config.toml
model = "segmentation model"
num_classes = 3
batch_size = 256
Rows from block 2 of the encoder, named by matrix and row number. Rows with one number belong to one neuron. Each number is 128 + 32 x the weight over its row's rms, rounded and kept within 0 to 255. All counts start at 0. After the name is the row's rms in percent of the matrix's.
# u: gMLP up (value half) (encoder.blocks.2.mixer.u.weight, 480x320), inputs 128-191
# v: gMLP up (gate half) (encoder.blocks.2.mixer.v.weight, 480x320), inputs 128-191
# out: gMLP down (encoder.blocks.2.mixer.out.weight, 320x480, transposed), outputs 128-191
u.405 102 [127 151 143 135 141 133  93 152 116 140 105 154 170  75 183 148  99 134  82 159 127 111 109 149 122 191 135 184 151 199 105 120 119  80 145 161 132 211 122 154 131 112 135 138 130  77  93 124 155 114 134 101 194 120 125 132 160  88  92 137 145 123 148 164]
u.406 093 [ 90 154  89 129 157 116  64 129 113  70 119 137 139 120 124 189 180 123 133 149 151 146 111 129 150 145 101 131 140 149 129 114 124 110 101  74 103 177 104 158  38 135 169  83 131 156 145 129  80  74 133 116 145 163 144  97 119 131 146 101 133 184 145 176]
u.407 104 [ 95  92  55  96 182 137 117 181 132 158 173  85 118 187 139 122 180 124 129 186 136 155 137 162 167  85 196 132 188 115  81 183 127 125 125 107 153 166 169  94 123 154 108 113 161  92 164 188 149 120 145  86 114 106 124 130 107 165  86 159 132 177 173 161]
u.408 107 [110 158 153 130 140 131 116  92 137 153 130 174 129 102 139 135 122  79 127 126  95 126  84 132 195 140  78 140  83 171 151 154 162 137 162 141 138 113 135 153 138 115 155 118 144 116 144 111 114  62 163  58 113 163 169 144 127 108 114 197 166  84 133 138]
u.409 092 [127 134 103 109 143 135 102 132 140 139 104 126 199 149  85 158 143 147 123 101  87 168 130 102 175 183 110 149 196 152 162 158 168 125 104 113 103 138  65 126  96 145 142 109 140  70 208 173 136 121 152 171 153 113 146 125  87  94 151  59 103 137 165  94]
u.410 104 [ 91 126 155 136 130 120  71 117 110 123 130 123 147 101 146 158 130  81 127 147 180 133 155 120 184 162 115 167 210 188 119 110 159  95 115  88 128 173 151 126  70  75 150 134 100 100 147  87  98 104  74 139 167  69 155 126 116  67  91  64 111 177 131 124]
u.411 099 [131 106 143 117 138 157  77 139  87  77 128 145 154 131  79 151 108 151 120 134 154 107  59 180 164 171 145 149 137 106  89 136 127 140 158  92  97 104  61 104  18 132 127  93 137 127 159 155 140 155 159 143  91 113 143 107  70 145 187  56  91 141 133 138]
u.412 105 [134  90 105 108 119 109  69 164 158 112 169 190 156 137 124 157 160 124 125 115 169 155  50 159 135 201 130 153 147 139 138 106  86 126  61 134 136 147  74 122  52 139 163  71 136 163 142 108 141  45 136 152 138 213 156 142 114 185 147 141 172 111 149 150]
u.413 106 [ 63 108 147 102 117 147 126 157 154 127 170 110 118 133 127 205  89  77  83  90 104 195  96 128 197 167 165 138 163 115 104 157 121 145 165  84 138 203 130 102 140 149 189 128 144 144 185 150 117  96 155 147 149 141  78 114  76 108 179 168 156 123 132 137]
u.414 105 [ 78  91  86 133 151 155 117 107  94 176 145  59 186 164  93 115  93 137 156 168 106  96 102 118 112 115 149  81 137  96 104 207 105  93 171 132 133  79 116 100 142 125 109 140 121  89 166  88 165 164 112 136  96 138 114 127 145  96 130 125 121  78  95 131]
u.415 092 [134 105  94  94 144 151 117 226 108  78 141 122 158 182 172 167 150 112 111 189  99 160  98 103 123 162 113 106 143 133 161 174 134 130 102 156 162 105 159 125 113 141  98  95 119 147 152 144 151  52 143 128 113 131 126 148 124 141 180 164 110 143 169 179]
u.416 101 [125 112 145  96 122 183  61 142  95 170 146 167 163 171  69 120 102 120 108 143 121 103  81  89  72 111  77 143 112  96  85 172  92  30 110 107 157 117 124 151 160 131 136 138 161 145 147 110 142 135 134  82 129 171 121 138 136 127 111 115 119 113 132  96]
u.417 120 [133 188 110  82 159 145 118 204 156 173 142 102 186 200 157 147  96 117  93 178  65 168 154 145 122  97 131 148 192 135 145 211  86 130 132 143 145 173 158 108 111 129 121 110 100  67 149 184 131 130 128 104 107 139 153 195 130 123 157 111 145 150 169 131]
u.418 097 [131 153 107 139 117 132 115 181 136 126 118 161 184 146 168 171 168  98 170  86 108 116 192 138 137 159 137 167 153 144 128 129 125 112 130  90 129 115 137 105 140 162 165 105 133  78 140 133 146 171 121 103 143  75 120 197  90  97 124 108 128 158 159 128]
u.419 087 [123  97  64 102 171 147  90 175 108 140 136  72 149 139 116 181 142 108 175  96 125 139 151 134 172  96 170 138 174 154 137 130 132  96 164 127 123 187 138 165  87 126 172  66 174  94 118 129  85  97 193 150 148  90 165 123  66 128 127  91 165 145 183 148]
u.420 107 [ 86 120 104  99 154 159 108 121 123 127 114 106 173 100 147 151  91 121 131 134  80 185 117 173 131 128 143 146 123 170  91 146 134 104 217 108 139  98 182 131 131 106 103  80  85 148 144  93 113 178 154 101 112 123 143  92 136 115 119 183 133  96 139 153]
u.421 091 [162  81  84 103 166 138 105 150 119 100 127 149 171 128 130 153 123 153 107 155  41 104 141 134 155 159 199 100 146 171 129 125 171 107 112 119 212 248 131 187 120  90 128  93 130 120 135 182 176 134 165 157 124 148 166 170 146  55 135 161 206 122 148 130]
v.405 097 [135 234 163 174 120 135 127 121 149  96 113 169 126 125 174 137 170 107  79 188 125 133 116  74 194 194 119 146 124 188 212 123 209 106 184 146 145  87 142 131 160  96 128 175 155  84 113 163  99 105 105 114  99  61  78 168 116 120  99 120 118 120 112 107]
v.406 093 [148 192 112 135 107 115  87 159 114 111  78 153 166 111 148 147  83 117 149 162 159 108 147  96 158 133  91 107 105 148 115 127 113  99 187 176 132  84 162 140 102 106 134 134 164  95 104  11  85  95  75 191 127  99 169  94 101 105  47 137 129  98 155  74]
v.407 093 [ 93  97 118 125 158  78  85 165  91 177 129 160 189 121 123 154 130  78 122 130 154 148  68 153 135 188 124 165 184  96 154 141  78  60 184 106 153 118 151 131  84 103 139 137 121 110 140 125 133 113 130 123 143 104 165 158 136 104  77  73 118 140 147 157]
v.408 114 [ 64 134 140 148 130  99 110  95 106 168 161 194 160  76 146  89  66  76  75 145 126 167  80 176 108 132 150  92 138 173 141 133 118 132 135 126 120  57 150 110 110 146 132 132  80 165 139 104 134 126 111  74 149 128 145 122 142 120 143 193 141  93 110 194]
v.409 108 [177 127  91 150  77  70 135 125 146 147 107 141  89  61 102 146 145 123  61 135 138 154 157 126 134 152  87 193 135 165 156 109 168 142 159 118 145 104 153  87 162 128 131 145 125 129 140 194 170  94  80 174 168 104  81 103 111 152 124 132  88 102  69 109]
v.410 095 [117  97  85 141  98 172 120  81 149 157 144 132 101 136  41 160 104 125 146  84 105 131 128 162 147 152 167 102 147 146 106 133  75 153 122 154 121 193  84 111 132 143 112 126  67 167 143 119 100 115 220 161 168 160 132  82 104 106 144  99 139 134  84 127]
v.411 096 [107 145 112 128 147  62 119 116 131 103 175 160 180  98 183 130  83 145 117 152 160 169 127 189 107 122  82 119  58 122 123  76 136  68 134  88 107  78 154 128 137 139 145 182 111 188 159  81 108 178 113  95 152 181 131  94 172  75  99 183 102 129 114 132]
v.412 104 [ 72 190 163  87 119 160  93  71 113 157 176  83 139 104 100 123 135 125 154 136 146 102  84 114 117 125 129 137  89 129 104 127 145 119 162  73 118  98 143 129  63 162  96 146  99 149  84 105 100 171 130 149 136 192 149  69 115 159  88 128 121 125 122 116]
v.413 109 [165 150  96 133 158 145 119 120 121  88 172 167 168 102 112 117 131 144 128 159  84  72 145 125 142  56 161 113 102 107 111 113 109  93 110 104 134 101 148 101 161 139  91 144 113 124 125  41 134 186 192  95 116 125 176 177 154 122  72 143 151 113 120  95]
v.414 100 [ 96  69 164 108 130 126 159 128 150 126 155 122  41 132 107 119 128 193 115 119 103 189  95 184 124 159 103 185 158  84 108 128 105 117 107  72  99 129 115 140 112 168 128 124 133 152 141 137 100 114 208 149 161 145 118  84 139 129 116 112 165 126 131 184]
v.415 093 [ 95 167 142  94 188 126  80 114  77 102 148 105 125 102 143 132 177  90 128 149 118  81  85  62 131 149  91 180  56 168  92 133 174  92 113  73 160 154 150 141 100  87 121 116 129 127  84 132 122  90 119 174 133 154 162 144 157 145  49 107 145 182 128  98]
v.416 093 [149 184 135 157 118 178 148 132 127  97  71 105 121 135 170 113 162 111 128 152 117 108 134  79 120 142  74 130  84 193 155 154 126 112 116 111 157 146 196 120 176 137  54 183  86 113 178 115 178 134 115 198  98 155  93 184 171  65 132 119  87 110 103 130]
v.417 104 [139 106  88  80 115 180 160 151 110  78 104 114  46 149  90 122 112 134 133  92 163 113 137 178  77 159 120  79 109 134 106 117 152 173 163 150 110 144 120 124  93 132 136  96 104 125 141 113 123  91 156 176 150 132  96 106 147 157 119 133 177 124  94 131]
v.418 084 [ 97  98  77 134 133  98  77 140  95  57 167 120 120 135 112 147 136 139 148 136 134 163 121  74 165 112 139 110 175 148  76 166 164  98 145 119 132 121 108  89 112  94 148 165  97 157 106 120 112 147  82 135 136 131 148 148 112  95  90  53 105 131  79 160]
v.419 078 [153 183 137 117 134 130  79 149  95 124 129  98 151 100 116 176  95 107 139 121  83 136 102 132 155 158 132 101 143 147 101 163 115 101 236 153 119 180 128 217 130 130 157 111 186  79 117 146 163  66 125 101 163 154 126 152  86  98  78 118 171 125 171 114]
v.420 119 [ 86 168 151 115 167 175 128 104 102 156 182 122 145 130 131  89 168 140 149 169  97 123 108  89 121  91 139  95  77  88  83 128 123 158 134 116 148  99 137 183 166 112 106 147 118 135 127 183 182 130 141 119 140 181 105 105 130 187  97 186 110 113 134  57]
v.421 116 [148 119 114  95 140 147 135 196 131  73  63 156 122 188  82 193  88 155  82  95 140 164 133 142 106 141 134 140  99  91  68 101 149 145 150 172  95 165 108 114  91 127 165  84 153 131 156 181 122  74 140 154 179 104 108 199  91 143 113 124 174 159 104 166]
out.405 110 [105 162 153  73  93 117  91 109 105 118 110 156  63 163 143 102 114 188 111 112 167 139 106 147 136 137 145 106  76 156  81  78 153 147 131 164 117 122 214  98 105 110 128 158 108 150 141 134 123 193 136 176 178 137 189  59 107 161  81 146 136 119 159 101]
out.406 096 [107 111 131 153 107 198 167 137 146  85 140 138 117 163 115 136 171 155 188 133 118 106 150 138 123 142 139 134 125 100 100  74  97 164  93 145 167 135 165 141 126 131 124 116 162 144 105 131 134 108 126 173 117 114  85  94 109 152 100 108 139 133 177 165]
out.407 114 [ 96 102 118 129 122 125  96 120 119 109 135 121  87 168 107 126 126 139 188 130  78 118 194 129 128 125 142 113  84 138  73 110 104 178 129 131 158 131 142 142 156 101 102 134  99 177 111  86 151  94 159 181 171 133 130  93 105  96  48 108 142 114 154 108]
out.408 122 [106 153  79  94 213 106 130 117 105  93 162 202 176  91 185  78 166 157  67 168 109 165 153 125 111 130 115 113 108 101 116 114 160 123 139 110 158  92  93 154 153 134 155 128 160 132  99 154 120 179 133 116 100 109  79 159 143 158 187 191 131 139  90  77]
out.409 079 [149 100  81 170  58  91 196 145 151 159 100 147 114 118 161  86  85 146 173 143 153 109 106 117 107 160 151 127 122  75 127 143 107 115 121 177 169 107 120  86 145 123 106 153 123 134 145  77 120 115 150 206 151 157 166  83 146 162 106 149 119 139 116 135]
out.410 105 [108 167 178  96 193  92 136  44  96 166 167 101 141  68 113 175 101 129 103  99 126 135 127 192 125 158 151 147 106 162 141  92 138 127 141 106  60 143 122 153  89 181 125  77 120 151  95 153 108 152 173  84 135 177 169  76 147 117  80 154 154 137 113 133]
out.411 106 [139  69 116 201 127 111  99 152 106 151 151 139 137 163 194  73 125 118 173 170 135  88  92  80 130 150 169 105 123 135 136 102 115 164  66 153 169 124 133 197 149 123  95 138 151 132 137  91 115  73 155 163 130 133 180 100 143 148 129 175 167 110 168 169]
out.412 105 [142 128  97 163 123 140  88 162 128  79 140 129 123 140 131 115 140 157 139 175 109 133  96  45  70 136 118 122 129  96 157 114 130 139 129  85 163 124 153 110 183 131 120 110 151 158 135 125 112  87 183 144  89 110 146  97 102 130  74  92 167 118 167 164]
out.413 110 [132 131 152  84 148  97 255 114  88 145  95 115  89 164  86 168 110 181  92  75 149 139 102 129  92  88 101 146 121 147 116 121 118 131 174 146  99 129 171 118  98 126 149 105 145  77 128 138 133 154  84 143 139 121 147 136 116 146 145 111 115 124 111 120]
out.414 099 [202 130 119 136  93 122 134 171 164 210 139 160 107  85 115 129 123 146 108 163 129 142 134 122 182 150 123  88 195 108 153 191 145 181 220 165 137 115  58 104 140 140 102 174 108 128 133  88 106 133 131  93 136 115  73 128  80  83 140  84 103 117 116 109]
out.415 075 [ 77  96 168  91 121 124   0 161 130 115 151 130 102  79 134 101 124 149 118 145 159 162 211 103 163 129 144 126 161 114 112  99 141 182  96 121 116 148 145 114 157 112 150 142 186 137 121 149 127 115  96 117 127 140  78 131  90 120  63 178 148  92 115 137]
out.416 091 [130  63 111 120  97 172  75 146 173 139 181 147 117 162 117 137 145 122 111 123 108 146 164 172 132  83 224 104 146  77  33 146  68 160 177 116 106 137 134 104 101 171 141 115 165 163 134 151 151 101 164 113 144 104  87 114  33 116 113 130 131 130 131 163]
out.417 111 [142  93 118 158 135 143 147 180 150 163 142 163 153 111 202  63 129 170 195 180 143 114 148 152 115 125 129 105 119  73 159 151  50 164 164 108 138  96  89 169 191 183 113 123 186 176  96 117 106 136 160  47  72 151  97 154 146 126 143 181 205  76 162 185]
out.418 078 [113 160 133 131 131 183 167 141 142  91  65 112  76 188 127  97 114 141 105 125 137 103  92  78  79 117  94 143  61 155 124  83 108  81 107 135  80 146 157 131 110 184 107 153 130 141 142  88  77 128 160  88  70 169 105 104 162  70 150 177 147  82 117 171]
out.419 072 [137 101 125 143 136  91   0 140  92 108 118 131 138 129 107 156 132 117 151 143 118 129 128 128 162 162 128 154 174 113 186 145 156 111  95  91 167  89 143 124 114 118 130 145 121 162 140 110 156 104 124 135 135  85 150 179 138 112 107 110  94 145 112 136]
out.420 105 [144 142 159 144 188  70 148  69 120 175  64 147 117 123 129 129  59 177 122 128  64 110  96 138 139 138 117 115 131 239 197 154 132 101  66 128 159 109 111 122 123 115 130 140 107  86 121 104  87 134 141 102 109  81 139 147 168 118 179 136 134 140  92 189]
out.421 086 [110 170 166 108  97 157 187  74 108  86 167 122  91 126 103 121 140  64  81 109 221  89  91 110 111 125 123 129 111  80  51  86 115  88 140 149  86  99 121 100 147 149 118 110 131 179 138  88 160 174 134  98 157 165  49 156 164 149 167 161 102  91 106 115]